A small contrastive image-text model, trained from scratch.
Model: 32-pixel images, encoder widths [16, 32, 64].
Training: adamw at rate 0.00099, 14900 steps, batches of 512.
Data: trained on procedural textures in two colours, tilted and lit, 97500 training examples, 78.2 epochs.
Rows from block 2 of the text encoder, named by matrix and row number. Rows with one number belong to one attention dimension. Each number is 500 + 25 x the weight over its row's rms, rounded and kept within 0 to 999. All counts start at 0. Numbers have three digits each. After the name is the row's rms in percent of the matrix's.
# v: attention value (text_encoder.blocks.2.attn.v.weight, 320x320), inputs 107-213
# proj: attention output (text_encoder.blocks.2.attn.proj.weight, 320x320, transposed), outputs 107-213
v.169 106:515510452488486483518502510480515468527522497508515488497525510553529516477479491501490454447500460528451499568517473455519529498499465467522531492485471509536535563484503477510500531504473525530477449452514488485472520518487514456492487488509494501479457480480507518527493511521464468488508536507469485507530536435509479
proj.169 106:487488524509489534490472472500454516499487489487523501446499458502528528544487501546507491473485538493508511460497537510493502488489520529467492496506502495456503526486479522504459480505530532503506518534527495511519460521516493544502508533461475508494530495519502505515506543484520473513499469504450456538493488515514512
v.170 133:519494490481511507516498554504501526490536495468531496526544492498532520490484483507472471466527485472455511518485551550550527523508494477498496537482494482500520555474542492497521525485487507525455523493485523520474505544503540538497482502514521526505518492493469495533508460513458494505525514516462466486544542474491522
proj.170 128:475526512499506504505440501489536518472506507507513486489510493470506525545487485534545482476449504522530485496501516457474476484475489507533499460529508496504470537477485530539448475494525498524478486518496476468522521527493536545517511489503502509503525494505477528520493511504488499503503473468451495515517526543484501
v.171 113:458503540534496503498447475480487459504524510503477498535524486513530534474473508474506484500514466506493538531493525485483501522518491525492444498451504472523477520503490500495524488529495528521471502465499493480513532457424526541505516484472548497516496512460546492509465519507526459471503491487508535545530534508504508
proj.171 123:554417512474503526494518521521520487526445501523516491486486478481500494485465516515497486505524505505494491528493493518529472521494471517505499518499495522477510499483500516470511531484462487481509508521509532579520542525513456525510554557501492517467537496499516488520523512511481522528514539560498461507500478500494466
v.172 060:507522493540451505521478527473480491507503511551491526506500516433530499501504530487528481490472554486509540473514481523453533480468499565508459515526481548514519475479526519495474468490496532472520517515494517502540528482478463526502491525503480468471489497487540478525485489515473549550515499507512472505492465541483499
proj.172 049:519443487456502514514533521533460492486474494482503477476494499482472502477470528498495553506493461498476478518510477440508511510455506517490484479513495487488500481459509492497546512465512498492498486497499480496537546515497470480497520512519520488530512473505516527517487511504475538502464500503549509483545470522486460
v.173 121:499511493517508516438495490495505498505482507525499459477494492453513496523516520525491532501500549470499519432470504523504464523484493482487547499510488559514499487514509506483501527498534456476466523503534509519516482505557506503516516479504486512512539498503492429506525477476520519548482495534503520454463468515491533
proj.173 124:485559515482499472516533491464512495487551510443483515528530467562486502474492433478518527489481483524490490518504492502458515507509479472572468455496484502503496476515519483532516482496499522525503509472476495462479497482482476444483460484521503517529475468523505545483503472500500488439491503454485527464520516511491526
v.174 111:512518492497475501508484491553486525523451486469475501486493483486511501555519482527484547494455541489553507446493520533484454507491554494482493554541498535517483448485523534480525511507496457471540508551499505499527458466562493514518516496450496486479531512515482480509513484504503526506501458494508459450505446532463475
proj.174 115:493548471500480471511519533483529509477527500510482493554520533509476505444514514494486530552480447472472504509514471484497496495495494480519480472488484519540505485533532497520542531502511477531483473447492479482483512468474521449483453472528518507534456500480492519499482493494497513482487501475533544466503509498498491
v.175 119:538511471486499491515503537521496531490493502496510469525456513501555509477512481532458468477478501483485524488486471511486535527480483494481551492529519526496508507515537507524522480521500475501508457472471505463483478503518507462504481496485424480472494491528503489531544512489451487546555498534491472463474480460489541
proj.175 124:475504471511458507470491485477463509472525502472526490454506505484539527516501481526523547478473525491470473452511494493475534481516533488497511493514505521504491535514487483533498511488529495498463483519509490487505444485513503498481445469495472483538482499485490528515468494474521489492468489466479513518503518486509492
v.176 092:456497494524484472480415496481496488482476524456523505536534475522530540503496526478461499496537474481516549517511515503528497533486534494472459505482529510555490501498504445486504510529525515499524541462482514442489499450440513519461480526478506476513499472460544505512492521517523499461500511498481524543515496497523516
proj.176 098:548408489444518530483504520485543485525460508505505502468478464480511509503457492535514526486533512503479495515493485524511494518500463494500495486520501536479496513479492498478529539482478500479461497530527517578550539510514455528517551565494494492483509455505503507521515522485504501514518523510501473501520479471509486
v.177 090:507468493528505542447485502515517505497488523494515516477512504489487469512531498515498535516510472492457477463492517498523480492502478481463550513515488483492524515500473498465510547495535513487457502499532489523495477553496448502514482489535545512546514513462505475508516509498514519521479504504496554527498491469505479
proj.177 098:512574527475516480556532472490512502513536514458494518532528469546476489475502437494514498489499493517508532551526507545507472514499461499559465482511507469485517457489519512512494451515504515511525523467462512460456491506508463471479485512505499549494502472538497532496522502493480494468534496509481495496492497518510541
v.178 054:495474479463483498506541499546523501534484502514488477527497448476507522520474499512519487455523498490504514546490541481509489480542477492515488454458474481501516553508462498513556505469481510485506561493525506503510464474507500527481463455494537512471469496530484495483527501459521449472535502476519493459534469517504494
proj.178 036:493515526528488508532455506481509526509494533520494484563515530488457521450509515488480456533470510531511485458484498503517478522488502510500537495503474524489515512479471521512457537511488493495515502488526502538481454490502518512521496495510480504469558504502485458505504446488505497462498502511488495481461514545531541
v.179 060:465478531515528491473483473440477529509553514568471529482539519471542487474499552478505475474508496489486469509519471531489487522512531532509506490501493512507510463508496456471512469501466503495512527524495515479530444488499509546471525479487485495467518499503529484548483490515534497504539531515507501542516468465508468
proj.179 050:496469497474545500523503537475547496513470539436496481516499468500517478490443502500497514500463494520514480517454500483481496499469512484498469473508499513516462500502513522487502486452486502492470496517538485475504531498477468522515541497518506476463505504480512517484489495510477518482506516475558484482545507512498476
v.180 097:515521488478510500543486542534485507521504498453505496512493507504541538530475507501444458489511520471487528486483526548528536534506522467504503500513521513478497521525529518511522497487506461538487493490485530482463497465519516485494510492466490480503517508513479463541511471520450521481541505492496503489506495515514499
proj.180 097:485489491470467528476481524481541525468478483516505485457497502466501539505502507553531517499465506495454487457492470482488489509491492509509520482512482553527470552485484489522507504493516458513448468510531488523560515507516523536499503506520473511506508483493484531521483503482499516520478494481485527513504511498508472
v.181 083:527533529508513510459495499496498523493492487506501519491471464481469513527478489528524500506503554506514520476496520483502456525491524511508455547515538464515461431476488493495479511473510486476497541527512500522532476488512496556508521492503533515468521518535490506472513556465544522531505496508533514484477480534523526
proj.181 083:504501485499517452523546461530476487509541526501490500551510525525504493445491484506492515539532470492492503504530477547519495487524486494507489496491500509473539488496539484486515553524487509518550484499462506514478492462480476440500477527495537482527453518476488487487505455494504497509486540545520507506521516475497525
v.182 074:531500541495545472525458474435479505499486539477520500537543474490495521509511464512471545453487499505491484512484544497563510536509546464526448548509492456522490494452518483489512522470499524501470512492499491521474491511494526520507500496501545512512527476522501510506478510511488490522537525497533481519484538475487499
proj.182 073:438485500518515499522476513513522490500498506506487514496492510527540514509502486555504508505493477526516517453489503519480490506513485507491493424521498534475505516479489520486485536529483516495510459501526519516547514483485456524520514578493515480509467477499491496496480479454506500481493505475493483533540504544483556
v.183 062:490505477479537494546500543466468486480489520503509471521482505487514515513511532552483528528539544471497543471465473506506488534486511509522487495514495510480460453526534480539532505522478489486512478497506492501511472500521477478516451500473426487489555485511477483471477503531489532507527490579479488529499489524501536
proj.183 056:527502487474512484451479479419502474503482479476477514485484472512521510527444489478538504446484518531520467511497501465454538489518533474492503488490522530465471524536473483477513515475493489493474490519506514516542550468494505533511522491506484457538453505492502497493491492537489511482476522470457498474518507473500495
v.184 065:472505502500505481457524511506501538475472519500499494467511533490545485496521527522554468469525511540527478522488474531459513497520518519492503470486472528513500482548485495492496521482478497461499456519497459501461513471534511521499505464466503470500533503528510476477474454468538453454525525531454469487485481482511514
proj.184 048:512511508456499461481537513445510476504491516466489491522514477536513509465469486464514513491472487477546475509488471463497527479468514502530482485503438480508462497510484497495513509453482522516489492536504490487510520498477457455514509436524503485476513509499527517496504517523497509498487512491514505452477475489470470
v.185 130:505520497503514486520478494518492472520503516458526506548508498523509537505487497488487461474537453516480518530490506486518545530521498503494507470468506497507495552513493477498536491519495509525476482472503516472467547487430522491497480506514503458525499504455524537511475527515488501472511521524476534564521558495517500
proj.185 135:533442517473495533487497494513510503515475490533511502454485467483504523513494499542523482493510517499480497494495503533516478520493488540501512509489514529470509538468479509483492509503495493483493499534508533571553501526538480545496532544501463510466520491512507510513512521486497506539514512533468473552493497499521495
v.186 117:483522502482515471541513488504492530466551518487498486540509488493511514494515522494501442511535507516450500511465470494514511504486440515497478485517507516466517544523474475543501492509488529527459500472494465471447512538484493441503469510488495493498517462521490535449501478520496513509499544537482514536512533494532540
proj.186 119:490446492512501510484449493471505479502498468513515516462475506482516511560494502504518493441516547537516479492487511492506523483481532487493536508520518478510456536456444484489469489493489492475485483563519508506528480508516506573522539507486509467468519512494499471491476479497499486506498503452500487524531519491499500
v.187 109:465497525521493509507481501501479506488525492460497524490540500494506502480477522489483517496508480503516470485492576518526470515523528458507473537479500468505472520443523497509484497491456464497497535530470489534489497490513503551486494489483545534527549528477482470507469458547518494500502508491480464507534499542505468
proj.187 113:472515500491539502510460534516574520501470498519481497535505496497498516507502498510515469510489468513519519515486498464495470512465453496517487467509483487542469495484501516515493494499491493534502481477518472483519580518463523531521546527514544513471509471516487516495499522515484508504520489491506513493531507541480501
v.188 103:530475489530508504447501500528530503550481491502530490465513526486521503521532513493486530488511468469485492478501539516563493498512500446495533520500512505512483508479475494456555524485513468466473499493535497514512518511523496505504493475511521485533492483459499453521508477456485510542496474522459518512500504485471475
proj.188 111:505569543475500503520527491476532506495539507487487509530528455547464509471518459488514499518488477488495526524515502517496467525487463513572459464481489512501530473506524524532491458515511511524503521454465517470477492516499486485472475488515493574498493472539499548509529524481497509469528493509476506488482500524509533
v.189 103:505547487492467484495523497490520500520460530553519504489471527468518475498471490497507469458466521483517506502492469490452504479464522500483497513541482523547511473474542521521483502476484485491515462491480509496521446511532467492509472510498445517455499488542480483507557529487476494523509529491480487485473447451510515
proj.189 112:472508473522477473503512467492442498486531513460505499491517510506530501489495507517497546517467503503494485460515493492466535453525537491466484484500497502458514510538508491523500526493514530508503500509499473486471462468492495435488434482479503464544463518472502507504474488495528450493458494484502490509500501492502499
v.190 074:438492494453532537524495499469456509501506460512469509514531518476481482522508579493492495515528525510512474451487486512464513490484516552478502494542480532458510514540485494502486476486504509462516476523508480502480525504486529524522488500493513499515540456493469528496491471492517480463519502547522509476521531516527535
proj.190 077:483516505512507512483476529482522509489481493493468507500476510491517493549494487457503475444478508515531487528471496452464525519486505481509521515490509491565447485500491477499493472476483469468489499508534502483534539499497537529538551477493493477464499507490512483481490494551495513487490511438535533467516496476489444
v.191 120:507499543504520513496510460530526512531497501499480500489505478441471490523526514516499536514528542473480517452475541530533423519483505474513506551507500506497461473486469488500521532504502490483483545535511464535505477529501472531519501519498542499506548476486460494439491483458521547529459470531508498510513486522518499
proj.191 125:507506489492513465528515502476552492504534484519467522570517528527472492466505479471487495494514481529523508556518496511523482498476486462548470464501501460532503465494503496507492488492473503496516497481471509489470517491489515490508511505511525524489476493513500488479507474499484504478521525458519503460515503493493510
v.192 102:467478478528495479492501496516499488498521485507526542482521510521492533530511505495482548495547488521536475507479498514487502521479508464520489507486495492496521486457460493480522499518464458527439524523512521513533488481524460534541465501482573534497471489496519517501516474515515496495527476479503484494520476542502518
proj.192 107:508465534481513555507501530486506483497434538508516458488464513499493536488490503519495491500506498467470527545493485459524493505492500489525487512499519520529454486473502502481473516503524522497550488486522499504527528501488526516509544521545517514505518474476512490511494486492482567526494536532529508507507497488494480
v.193 106:499522529535504499519469492554494534480492485468489516506480479530507531478534484514432471502480517462541503507500509501486498506474481466451468478511512471527464493498484521502542488528500514484520479435494461446478501489481479482539536529518502510493487533511519529491512549526515494536454505480529502527491448539518540
proj.193 107:531408450474499533460542546440545497489488480578517514472472530490489503477497516512504526499566521510445508491509480488539509503503557493510498507486505502517548495483517496506491505471491488482471469545510520544498511531505520585521517511499468513465509497491488444497488482478449540513512518474520504489513500453481485
v.194 068:503527500471464498510459496512468492516518504492512513534521538515485493480484512477543546527530496524521454440488459473504509462493501509490518490511514487477484503501471496553455513487489525518522520507502506488480468502462443454473487483512465476520542515483510514483495478527495491495484515544499473492500512481499506
proj.194 053:432510497550534492519507520521484498496527492492512502500502509482508475509534466516470510530480462505514540532529513543470525476503493510498487498504505503485488499542471494479545508523522518501511510509501539460515459473520539491437499477511515503507432447496514495486488515471546462444519521495499502527484483504504473
v.195 102:488509497486519500524485500497492540512523525531508478524540491498456479472498469492513498501519518500446504495504501487469492517444467536487520497501525519527536480499520485495449491502489531503472473503475507534506496565511504519515473489531495491482522415524500515531516499494486502479508528522461513516472499450507551
proj.195 104:433472511487511500510492480499466526525499506438490491460498472510543500555477482494506495480439526498553485481487497514436502494492507519482511487507504553474480546485465494478497502490479516475512492547548489485535493487516450484508523493460474481481470524487508520492496497478520465486452511510480446531519498491490508
v.196 096:511487528501466507488526516487520494471524530469539526509520468514442489501518486503530552522555457533484474476474534512516479475492451508516534530501512518456489466513483469493497517476501484510495535558537523518492470513537462541454463495505517458523515494480477481471463465525518566539501474516486488522505535502466481
proj.196 095:496539540548493486535447465507487497510514511479512497533484485532486547495501523492468477513507482493505549469493518506478482501466501507551477500493482538523492489476528530509470480521529499479533512469437505454511503472522560464491489460505491508518490488496511499496478506471526499468548494492503483499494507504501518
v.197 076:492452523465461462452544519492539443503497486533498467491463542469536500537464530505510499489455466509495474507506470458541498478546541493520535497487473489483503558494495491528539527474511491501537494488510496497473492489515537510485517479465486510515496568500481474530518526468512502495510501512496517494449498506471446
proj.197 085:528548486491511504498495498535504490501526499464506502539527481511503458514519474488477485497508528481477505516498522531535507502519494486485497472501520447479514487571510520509548489542523498511473507462475468494432471513472515490467450482502529508540552490518484494503525505537517465493524488520508533468475515498524549
v.198 103:483487487495490483491464496483553466533517488558498563484484551520526511503477463438558496503518506474518459470518522463485498496499538476510496502484459503532518456478527493498492518489503506529530488492487540543543461471464482509498493490519504534483486529495491477497575515506483493484500469494519473490517492473477469
proj.198 101:516473505521510477526504499496444482517491479493516474507520480526505469458456527501507494541503452495501528530516530516492504489518469496493468509467512480480556509536519495481514538498494512538512500452499508534488552499502495461490506542539559525504479495493506515546518546514534474514507492528487488516489503532526508
v.199 100:496476499470456504496474476464509478508458462515499498456523521511480521484507539530512507519504544506484482490489520529518499497475499468500481515499482512515520503501474489491506502517493493509448503540506478528505503485502472510515507466506529535487527488489494466479463452499502468502536474509499508508545473511486471
proj.199 096:481509495510498511506486521540512484523469521499506491489501505468499531521491472485501501464493508534490489551508501475522499501484489462510532491527492480535453484468470476484473530495489519500531498511505518500508490491468473467488527563515519487543524473486526515527496469490502550509494538515493496490525512516468495
v.200 053:492505511538477475515470464486484489519495481466528509509498483543507496479556499476495478514524474496484482442523499547488489448478532459486476447516471539474491517492504527522506499492485502482485475526471484489500479511507477432490472460471476491570490472487516466473474478500500530547506497484492506518526531462442540
proj.200 032:490488508528487487462472482449512479494516507477499535505521513510529489509473523463543460478541470484529492458495519535500496506527517487510524528505482524491483515506516527505480502478446506491511527506517519497554507476525508561479503533499453502490521489497470507512502491492534523479513494462504485520546518482501466
v.201 131:505507505490543475519459495528513484511474481465455529530468499522543511516493472496471456449439512473537541512483501493496479490513544481499490510472502504520447488517511517485516475529506496497541466457480497473485524455430509484484559524480483481516485556483511503498509561503484523509468493494542523511520468515526514
proj.201 132:536445447495480510474550508477506463489522455565493523496515517544473488445492525502515530518566492516472472483505482510547503502509507502495488500475513465486575486499541487533517507477495501517493479518488549590490492505520481514502481555502512517484484492529485473526509516500445495508521487495495512471504481497504490
v.202 080:485484488465506524465479501520511536499507449528491503492509526510502508522489516509456465502474509504522525522470491461488529522507535520478486490459481436539481543495507495531495512467493507488535469472459513492475522465470544505480516567483486515527502551488505476514499540497475495492485503541500517500481488532489512
proj.202 065:542464463488496544498524529511574508474512494546507512492481525478521470475536489515511500491507487497501488501520481484510493458507514528478485462483536464475504483532505508502514467491522474494467469468526454515506519531505506510495502492510512518492449453509491467479491522520453473543504488490506525498474488515519494
v.203 104:464509490510543484482476489501528527504541504521463531519488512506513505500492487498513505494484467532526505527494456448491501502475498512507505453520476484507503522510504479529457510508483511501548453476449486491504492501476520466504511516507447501490486533529489508509559543504474466501491510513492509486479492518528518
proj.203 101:515456473470494501497530499465460503488531487482525490490493496513535463492513528499498498541510509439489499486532502534495512462518535519472477491471518520472539540528489494487538506505517502500471501482515472518498493515544498523518497491501528495480458514515484488489512536495513428526490495518507477537483503493536520
v.204 093:512526509533507534537523491509514525472510516521524525452473498507524533492501488502497482513519533478498498522539484538459482484469543460521442510469473523544522481486487496450515477558503468535465508480496480495504478499496462491523500460511549538496441498509503501463493509473530468496489454443508496514518469537515464
proj.204 083:531465511488495525479521545478490483500444542526511481494488502477483525463423525513508503507532492496456509534478511455530506539508497476508481555500488505520521473481520479496469521470511507510517504517521518530483568508469524568521535528503499505497557524482490491515493483502487583538496524504524516490524492476488477
v.205 114:482510483516505520526467483527504533502510495513499546483506498528502541475532476522479493550519525506551496479526509503461494514450487499469442467456527473537521443526494493482522468536483499526463493483483524499530475457478475495515502516512511499470454495502535529490495522514498432479484460497528494485510465547493523
proj.205 119:512436514471513534469540544457529494500445519531514481469464533506503506439476501510520511516516487465433524544507461481511507507518518491522496510506481550510496490483527487468516520491502492489508475504509503512530535510498518531492529509532490529492489517471517472513499466489479555518487522488546522487499488464503482
v.206 087:500544467537505510496487497540476502528518515481514531474504510519521526485485479516510516550516490497515436488515484469500488456458474471463510449502505504497526491516483484521518498516460484534548490489512484493523469455463460436520502498465513505465493511498503531482516542514498447534484488495534486478490501514504448
proj.206 080:481502497526521491467514533504506484490516502527553505514489500487510465435513492524469486529545460445472559503516519534507523492534502484503469497486450517481544496527515505482538521523544507498474501460495502480480536501486549513463500496528508527485496504488471468503492507475557481527522500487535522509469482478517513
v.207 056:472492487500494500466458469484487513527505487516475540473497525545461537475491496484488507540538495465495478449491499497458495490493488527467479521525509461524455474497515486475518505536522517496530467496473460540481474454471452462467501518488473459465537494476489465532461505493502517502479491475510461487516470473479464
proj.207 040:474491483490499524482503526500484511531509491499524491501502508497513466509489493473485503512493483453473498557533491531444501493469475488519511482468487486511525499559469485487567505462481530503497513527486540491532474467545520494471466472520496504539429473498509480515506459502523474493521528502509490512503527496525499
v.208 064:484538536493549497524502466482497527486484483528523487534520494514522473480516531511537480480486522503465531494500477505483526466484514494517520485518509497558532491553513499504513487496542489463519478503504484498562475505533494505482485507488519517507501448486507525512503437511501488476464548510518532516504505491519469
proj.208 051:446537500517473492478493494517465520504528435492478536493525501481526518470483459489530468483446524509522484491488497532487503501506510514488500511497452530531461531466504467476506537492497488497517505500504518515552516482493458423461488495515479527508469521542481517508517498484547484515488499503471492510484489499501514
v.209 053:518480474496512505439506491544489486516458494514497537495537560562532504473524481488466547467556516476473446526461513525523496464497514481488497529533492535476517520475496480497525474526479500548523479482536492518513467514520456505442456516500483484477509496529497506514518521507498505541468520462538490480484542503539538
proj.209 033:440419528510503523526542505508461516475527528469523471489498534531518524499508474534527546526484481516474519515526496510474479526493488487500492513481476436503527486498461498481483498511528481515496480474501504533502456488502512452463499507480494523490464488477471508487518485474538510465516511492486494516493529511484437
v.210 061:501480532512521513502499469500499470491529542510482496509446472486475508533496503468529457549513522457490473492534512514501470463483560532490484488535511550542520508505520493483555539508522505529479528494488517498519498498532508476511490486539524504515496493489467507465519527495526493513492487463479513490495493494539464
proj.210 055:529476516544516469511452496490483511494489511499517489511515494456501509530446518527483473500512471537512523455474534476452502546514479471486475502531507495499487497498526529507467454455499515500511519491511484502493541514485504526540526511472481448460532483494500518493509508504511550525511494472529468527525485489493505
v.211 122:497503523490501492488539482460521451500499495493496466492460548470538463525465525471534446487489495486483515497516479511490521478534550514519522499502485528476477542495518507518492499514511529514546470508518510511509487525541525495511484487512488500511508504533473477518558489424505535457508484509483511500506501483512515
proj.211 120:512546503496515496538484494534481513505496500441472503527554469500502467525479482523493491477463481498549502520477537510497505520497453502474497521494521453462501491558506517519506475511477507514488535478507489504465506508499496505489471471493501500494536480505500536504524523559519477482511466504481507469475474520543487
v.212 079:491467455469506489470462522471500508535469497483483512538532503520456513496450526498520562470521507484517480481487535457514528492486497513466545526522499480475506523507486493537497495488493507506514521522502505496466514498440448484448477555461494470512575516477500485498489491550477512512519520537496479514481491470498501
proj.212 076:464546470526498494499487505521516481510537486495509511478486498516506501519565475492478513477496499507492505509531474521464495480484501517482548449522497461493524519498476497487508511527502520503492470512496521477517415488522506470489512530499486490516438460519516495494486494468489465454488532482477499516507515514480514
v.213 117:491504470508462519501536491480472506471529525520527500499523485506493517453520485507494507519580493531446479518485511511478504521479469501522480525484508528488571527506508498487493502505487488538408504530525504528492487572549492511535486491514548513474473445528516501511498479495493505485531529493454485502530525483511523
proj.213 120:476494528496509489514466489514477518509460530494514460476479489460526525552499508496504489485459526499533501512483509477450498490489499510497510525495483547522443529461452507473457511498507507486504495517541478470548526500485496508544547486484488479483520521466516506500494506480517515524460521524486464556512512495465471
v.214 104:466535495487515498513468493549500514490503520433481530523468509546526496495483463540450491473506475496524505550507527516534511522474491467494492503478462498459492521507490507492510472512491486509505469489498464472465534493437508474512508512479483505544472541463514536494499545486506533553493498467543510507497493494495514
proj.214 103:530445446499479508465524501491505460473516465582537488472469525504489500494545531517520521495575523498492484469502477485527513485512527513477519505481498484510555512455483494504475505502527504506476465504509526523534502519540520557546541557483496498460490504523474445508496520465432509551508513488492504515495504481472508
v.215 132:529512540496503503499515483469515500506466531495505450499457513461504479493482526461508431498498535472433523486512490518505521463520492488485511515528505532488474498482510498529493467521526543468544481476507465512472522545525482470534504490535509492480543457512493480478530508476519520514504518514513508548483509457555521
proj.215 131:496511462507504485477494507548497527521500495475479527496547483456511475553485485507491512452492522540545493472485540520499504526498477492460536522518490469475544495526476500529495481477470490495468532548507532517464495505512490554510493499456455480473538483499493508509505489526516489487504480484460479486504487493487498
v.216 079:514450503491506491486517549542472508493517471483504489527452516521461484517521489506464552455506471506520522503463556501487525522537499485507498517492484488459467531478504508479492532457529481515502540524473500484445522468492518503486503546468458504547493528488484491549511551494481533499489483521509515518534498518467512
proj.216 071:516518494457472512521517482461512460486510511512505499506496503573482504502528538504509510536528509498462472500519469488524475482472520526528510466468529496501537481510504491532511486516515478530505479469472474522467465519519519491519473466514538501531483521513495487503499509512442490491500492527501522497500553535503499
v.217 133:541473490465519495514534513500526500531521518510504487482501527474497469505495481501537524551498487515494479452504435464453496489510487522477517467519518490506522488510513476500516516454495515492517505519522537501533451506543492508508499501530485492462501472548518523527524489508490450443509499504507486460487481482499495
proj.217 138:475579535483519486519511516477495522507495523408485502518504494510508470495492496500472501504440480439476528533504495521492513506524483503500510506518503526472475488564508501496543482525495492479487516487495470429461472474487515503452445429512488508555499528465498517471500439546552508450484498482530526467489507489538513
v.218 092:478489520477470465463507518489532428513518478549470506500476552483522475532457496449534485499472481532538509496506503452539479475564558495497509508490438514504511516499508468470513505501494493498541481517489511531501508473495536473497520477486485508490487561493471443510551508473513517495515482494502492506514527496494447
proj.218 095:543537500507506470514495484513460477510529476471503492544536468526498461470488509501493488532520475488499500499509532539535499498517456493489474497477522441481557479553530499515529522513506502538498516431473504526449509502499505462483460503529566517544511482527486515520530544545527462514526477537481526486480502538526532
v.219 137:487515498518516498518490516455483486492536520496488508513457507508507492498465479479511474489500486472474517534484477462470532496471521525526495484473499502535526506486546504511476516510531525508510449480483556523505487506469542509518511498517476532476450503504520484519566540448489503503526504471473495513498511476517516
proj.219 136:516447495503491513538519490483454504493482515506502473474518492511527477514454533510524504491450494506549499511486497484433516490490492543475476514470516506484519523505510492501484499471492514516511483511558488536529537502515479505522524493480499486458502513494518513531508545517481464521475480508479467518499473508512451
v.220 145:504530497519527493519508505560471530487480495489494524535519490533476524493544501509431513514482509518517499495515494520473491524494486481476488466493535479506479464525476513493519479520474481497478502469469475447506499455499466461508528517482504450477504493516551547492468497544494463482474512512506507496499461553517529
proj.220 137:502441501454482523453539541449536508485480490541503508480453540507491530462507503499499508522546518475416470499512460501537504503511538484528513501504490555536486497470499484484519509495488476464482482534487508523516478506498486530512506501523488507483482529493504468487485443484463547502476536495549523495504514456490484
v.221 095:504502489529506542544512488538504489490533480491510530481459461522538525480534466525455498522471504447512501555533499539478489528485510471523428531481500483525504483515469535474531504535489488537464474497494512503501477495492491546544535492494525534488449518494483495513517521463510462492501466481503477489532441533488500
proj.221 094:531468516477495531496542535478518480483442546552510485489483525492467512437455526511518512525510492489453492552482479435532501499498509493530484528495490499525487464476535475500493512462516494515533477489514496507497562495466499516500513522518521510519527528474504499496488480518464574543490501523540533464516480503502447
v.222 110:488505520515493519502511512483505486481517527502520521495472505508502501509500466461497510497521506479501535496496536524502482536495527484512463538469512563547522438517519516453541478525516494502463509462514523501527503507524503538525503504513528538493478491474514505504501504451507510454525467498481512483549485504501496
proj.222 111:520483532493507512516516507471492481519447522521472486487508493538482517486443518503525508482496488517488500526465499455487497527492458497536504533486497513510506484490546495530480517469486507518536484522515524539515553479486485495518517520517494519508543500470516517544504481518472566495482501516488506474507486498476450
v.223 075:494483521534490498542474495483520495474458508504496481487486480544532501471501466542485483520487506487481479513502492509478482491490475467511499512532479536510491460506477523470548475556505473502451461468533497494531473533504456474524537466509540536451463441472480513500470500486495492456548496464515488496551507510488485
proj.223 069:467508469531497469464499514498468498519473491524507508461505507475457513503476528491494530487500500516495465519510517463514504522504495479495531549516475480516498506457466483494474532474478514517506511563522538500514511468480479525518528563491468468521519539486500517500499465484511559511472531506465488501539501502473479
v.224 122:482512513484533497508521521489523515490485497501501492538466502497523472481479510499496466501484489525473523564497512474533505487519471484527515486518481499480504561494507516511480507487522526486496453520494451492459543516481508469496520515482459503486498524516471520496498494489491529526501559482503504529481519479546525
proj.224 125:513491445495480458493509468539472505490557473506513491502516509465510462544543522498477506497509540510550468466507507536494520488505511527452514515484484466484529520489449497501499486496515493501464509513504520496495461513516486526524491495448487459472503521530484485483507536494491459542498495503479482540497507502479511
v.225 056:519496483474480530462473538521493476526488511490457471483520493502490533504504528465505495521558529493532462475516470482489501476473510542505466533538502521506511492516477483510505529531516553536484527523513530535518478450497486514546501515497488445496484487519469499528524504467467530566475526539555476471508479467471475
proj.225 037:486452501546534481498496514496473470498517507514515490537506473467507513482503513510469469540490453461534551534516540514481493534454469504467480519487513497520554514542502519494505488517520519505496519511473516522537536483503552537483520431526488507480430453516498488494529473485546510475509530526517506531500509516478490
v.226 098:509508483487490490473451483493518489514501462547525533502538513498474501489502486481534556530546464501500482487471509470511525496453510557516516510501517505498521468520522469520480542459475486527471519522503552546539459470463511529468456522508491498497502469505488497505494453524485471482510500489478508477485520514457498
proj.226 100:470519555521497480544504471505459524500529495483496487515475494512534505458494502487510464531455455482534517516515498538440488485494486536518471496490482529496463514500512482472506498511511506505546493466489497466538529474508506399468506463531539522520427488509522523499504524483538460513486502524501488533479493523528500
v.227 119:475537514533508505537501489503487539470479513500516486495507480507488517494518514510483446520509545509460527514500495542485511523462486468501486520510499512503508512503514493503489486554535525492457489471481460484492497538520472496556489476528513496487512456530534503489511519504486483487518524509501498522527508500561574
proj.227 120:486432473477503531470504519510513516504445505519498497448492501460525516558480480521517520446500542540516467502483506475492510514494513473475538516513507517502479521457445491495473506479475502474481490571560512541537507533510468570546549523467454476431527498484511493508495492490470519515468505496485456529513483472468473
v.228 121:512538490533490511551512512567461556482514506468521487508535452507503499501570517538460506519544514526500510499523496556471480507500445509485477514515518495512484508512442508473534476542492489493457515490518458461480498508559465496516478490490558468498483479522521524460463476508502474495489508495480506501507486566524526
proj.228 120:492469516469497543460502531480557522486458515542502494485459529466487549499527499502495510487531534485445501504491476472528495515494542485538522515512482559544445490452492505485476483503494480460495497541488498485528493507497521566523527483497457504470534517483507470478481445474473577509494531482539508503507501452480479
v.229 095:517531539508491528543531525543459524478475507478502477499471486492522524484517522508470462505501540472509531520520496554471493475496495474485472512486521501526489488517499530481554474526513497483462534480492486474486501497542514518522519473514533497508506482475497501473465500456536482490501494489480527521532488556513499
proj.229 096:522480488488488528469506528499552518484464520545476508499488527452483549506486498493504513479539523525479488500484485458528485543482521478522518549519494522546475466447524498524463484467477472480503516555495532523510518511477501574524517512481440494484556501490503487498494451506454600503503506474513521469531494468475452
v.230 069:482536519461490463506487511505531509534456496463496480539490518470504519518486491504470437486487514515483491524532502531500529511501554445485511510487478481526494527484485529512527490500489505455549524457526455482470512530461501497476520509524488511532504519487509504473486510462510478484540514512481509510499490509537528
proj.230 068:520461441518503544495495536507541506509480499517477515460491507456523507530499474516518531427512521522515496504501500476527511503498497480444532501527538461486494493495468519494458486489482513486467485521573509528519476520508462536533542589473460497450499416506489487505494478509450525509502511482486462490505475480482512